From a checkpoint of a small image colorization model: adamw at rate 0.0029, trained on abstract colour fields from 500 small random pattern networks.
Rows from block 3 of a small image colorization model, named by matrix and row number. Rows with one number belong to one channel. Each number is 128 + 32 x the weight over its row's rms, rounded and kept within 0 to 255. All counts start at 0.
After each channel's rows are labels from the 100 images, of 14976, where the channel reaches its highest value: "responds to" is what is common among them. Only what is clearly more common there than usual is listed. The data: abstract colour fields from 500 small random pattern networks. In brackets: how many of the 100.
# convs0: first 3x3 conv (model.blocks.3.convs.0.weight, 96x96x3x3, each kernel summed), inputs 0-95
# convs1: second 3x3 conv (model.blocks.3.convs.1.weight, 96x96x3x3, transposed, each kernel summed), outputs 0-95

convs0.25 [157 173 142 123 145 169 152 149 111  64 211 148 136 174  80 133 157 136 123 135 167 113 153  88 129 176 116 148 128 141 130  96 100 135 170 200 167 182 177 152 121 171 117 103 148 167 120  64 122 132 168 123 103 123 111 158  51  81  94 126 135 195 120 178 169 143  88 104 164 116 110 165 147 120 128 138 112 154 159 150 120 148  72 106 116 111 146  65 131 123  99 100 128 147 140 176]
convs1.25 [ 96 118 133 122 140 129  90  75 127  86 119  89 108 111  96  97  79 124 138 141 131 151 118 141 127 141 142  85 123  92 114  79  88 141 139 114 141 157  90  62 118  70  54 156 154 129 133 163 143  91  65 126  83  83  89 124 157 132 104 133 118  59 131  63  65 102 149 101  96  85 116  72  94 103 137 115  99  84  68  75 129  90  92 130 108 134 124 100 137 128 118  78  99  71 122  99]
responds to: mostly blue (68); smooth (46); dark (32)

convs0.22 [141 165 141 130 138 159 125 153 103  68 195 156 103 173  65 118 147 140  99 117 178  99 158  92 128 163 107 158 119 151 121 106 107 162 155 191 160 165 168 116 113 182 123  75 130 151 137  56 124 123 151 100 102 133 110 146  61  78 101 133 140 209 107 166 172 135 105  83 156 119 108 132 163 116 140 114 110 145 165 147 130 164  80 101  87 105 149  73 120 120 100 100 112 187 158 140]
convs1.22 [ 99  98 115 109 127 121 104  86 105  62 106  88  89 130 108 116  92 138 145 148 133 150 103 121 124 135 136  79 120  72 103  74  83 121 129 107 129 160  81  82 131  77  76 129 147 124 132 152 137  83  57 135  75  71 109 127 154 115 100 122 100  59 142  58  64 120 120 104 109  74 125  93 131 115 119 117 108  85  67  59 114 103  77 110 123 120 102  97 128 135 118  95  87  85 130  88]
responds to: mostly blue (72); smooth (45); dark (40)

convs0.3 [133 116 128 108 105 138 155 129  85 128 178 113 123 179  60 124 120 152 133 115 155  84 133 118 128 207 119 144 134  99 117 105  99 126 159 196 172 146 128 100 162 180 111  87 129 119 133  96 116 106 153 147 112 101 103 109  43  28 113 123 100 188 100  80 188 164 123  95 152 149 103 136 132 129 126 137 111 123 141 131  94 133  57  98 124 134  92  89  90 126 118  86 107 149 123 203]
convs1.3 [114 125 151 129 132 132  70  32 104  76 110  98 119 118 118 114 100 130 129 137 122 141 119 139 122 142 166 111 133 108 128  96  80 127 123  95 141 120 116  51 109  69  26 132 149 139 134 158 146  93  82 118  89  89 112 109 155 113 106 120 114  56 130  56  63 104 114  88 103 106 101  90 108  93 118 130 108 101  86  85 109  79  66 126 110 152 155 127 144 138 131 100 116  62 130 127]
responds to: mostly blue (33); smooth (32)

convs0.45 [143 214 154 169 160 160 124 155  40  90 185 152 128 124 126 120 214 120 148 147 159 139 154 124 126 135 122  95 121 125 127 143 142 150 158 170 137 154 199 179 138 161 134 129 145 184 141 120 123 128 111  80 131 127 131 136  84 109 100 134 150 163 136 181 131 187  67 140 131 143 133  72 153 104 134 140 131 107 140 179  97 175 127 112  73 115 156  52 136  96 165 109 150 157  96 109]
convs1.45 [151  80  87 137 111  93 135 112 105  94 121  84  92 116  74  95  94  91 105 112 109  98  92  98 126 102  40  74 102  76 126 123 113 118 176 107  79 127  88  75 104 112 123  95 137  98 117 124  90 103  97 103 105 108  93 136 127 164  63 109 122 109 110 105 113 124 176  71 113 118 132 117 111  52 160  94  62  93  91  87 162  85  97 120  88 102  71 103 129 115 103  95 135 132 119 114]
responds to: mostly blue (75); smooth (42); dark (32)

convs0.92 [137 169 104  86 127 166 110 116  97  86 206 184  95 150  86 122 155 177 120  86 102  84 145 104 129 113  74 118 127 129 117 121 100 118 154 152 156 163 177 110  99 170 126 143 132 145  83  88 129 111 127 104 125 126  99 109  78 154 109 122 122 193  89 200 147 119  92 141 180  50  99  66 132 151 134 120 101 118 167 149 109 162  72 100  81 156 144  95  91 125  87  84 134 159 149 114]
convs1.92 [153 120 110 119 130 123  73 100 116  93 117  90  77 130  98 135 106 124 129 167 133 139 110  92 151 142  88  21  92  75  85  83  93  77 139 118  92 152  88 104 142 140 123 109 163 130 145 143 133 112  90  77 112 109 123 178 142 137  67 115 111  71 167  68  75 139 172  73 140  83 122 100 130  69 123 106  99  87  77  94 133 101 104 130 106 112  87  96 102 126 110  76 118 128 145 101]
responds to: mostly blue (85); dark (75); smooth (50)

convs0.14 [126 144 117 104 140 165  94 163 109  39 185 167 104 132 117  82 136 167  95 106 121  97 134 101 128  93  93 118  96 172 103 121  94 124 171 154 148 138 165 141 103 104 128 184 152 113  84 114 126 132 106 121  99 156  73  82  82 161 115 132 121 149  95 200 147 100  70 170 157  80  85  73 146 137 135 115 105 110 168 177 112 154 105  84  70 169 167 113 136 100 120  72 113 159 130 111]
convs1.14 [136 107  96 155 117 113  53  99 135 107  86 127 126 160 115 134 110 133 127  93 141 140  77  89 129 124  96  36 121  77  99  82  81  75 146 106  69 144  93 126 124 108 135 101 125 119 162 105 121  97  92  97 101  95  80 160 127 100  76  73  97  62 115  70  72 165 161 107 137  95 113 112 151  73 120 137 106 109 122 127 121 115 109 129 109 108  85  77  85 103  94  70 113 117 128  89]
responds to: mostly blue (86); dark (71); smooth (41)

convs0.83 [129 116 127  60 147 133  85  91 103 103 151 135 107 112 122 120  98 138  70  86  58 124 115 100 127 106 112  92  98 124 187  94  71  86 121 154 143 112 125  86  64 143 128 163 173 124  80 145 144  79  91 138 149 141 123 157 133 158 119 152 120 134  83 136 136 110  85 184 180 134 156  96  99 184 112 156 114 112 145 133 115 102 123 150 142 229 125 144 127  81 139  48  70 134 113 127]
convs1.83 [146  95  85 144  92  91  57  93 163 150  74 127 152 142 107 118  79 147 121  67 137 137  85  75 123 137 125  93  97 130 128 151  88  42  92  85  88 138  88 135 140 128 122  83  78  97 153  58  89 103 110  97 112 103 100 124  98  96  63  91 104  74 130  88  83 190 156 131 162 108 151 122 126  98 105 125 101 133 119 121 140  94  91 131 125 125 132 126 102 132 129  93 176 181 118 140]
responds to: smooth (56); mostly green (39)

convs0.79 [113 124 173 142 135 132 142 140 165  69 120  88 144 115 157 129  85  92 155 152 180 131 105 132 124 192 123 116 157 146  97 198 153 123 121 123 142 165 107  64 181  79 137 101 149 137 149 101 115 135 106 124 134 110  29 185  95 140 157 102 166 112 115  88 130 149  99 102  99  58 193  77 115 160 128 144  46  94 108 132 109 151 123 117 127 125 176  99 124  97 100 128 123  95  82 146]
convs1.79 [149 159 165 173 151 154  89  93 111 149  78 142 205 155  58 153 129 123 133  95 135 142 146 107 140 121 132  99 130  99 129 117  65 119 166 169 121 140  87  92  89 100 120 140 130  96 156 129 107 152 155 125 150 153 118  96 126 146 106  40 147 165 171 164 164 181 109 133  95  76 135  87 119 116 115 128 127  93 197 206  98 179 180 129  64 135 146 157  99 143 152 120 161 143 108 136]
responds to: smooth (48)

convs0.1 [135  96 118 125 112 145 110 112 143 168 171 103 105 182 110 128 120 165 150 102 162 131 145 133 126 186 104 146 117  98 103 127 124 145 139 195 168 131 134  36 157 160 123  66 158 122 150 148 124 103 163 152 151 110 127  83  67  57 120  89 112 130 156  89 217 132 159 112 130 218 133 126 172 120 174 134  95 102 123  77 108 153 111 118 112 121 116  92 125 136 111  95 120 196 140 173]
convs1.1 [114 112 135 126 117 124  75  66  98  67 105  99 111 149 151 135 132 160 154 109 133 149 117 135 108 131 147 112 118 101 127  90  77 135 115  69 109 122  97  80 131  92  70 119 145 142 139 141 142 100  94 116  96  91 122 127 143  79 106 115  88  40 118  44  48 121 103 123 124 100  96 148 137 100 123 123  99 101  55  52  78  82  40 117 138 135 135 117 131 132 117 127 123  93 154 123]
responds to: mostly blue (43); smooth (40)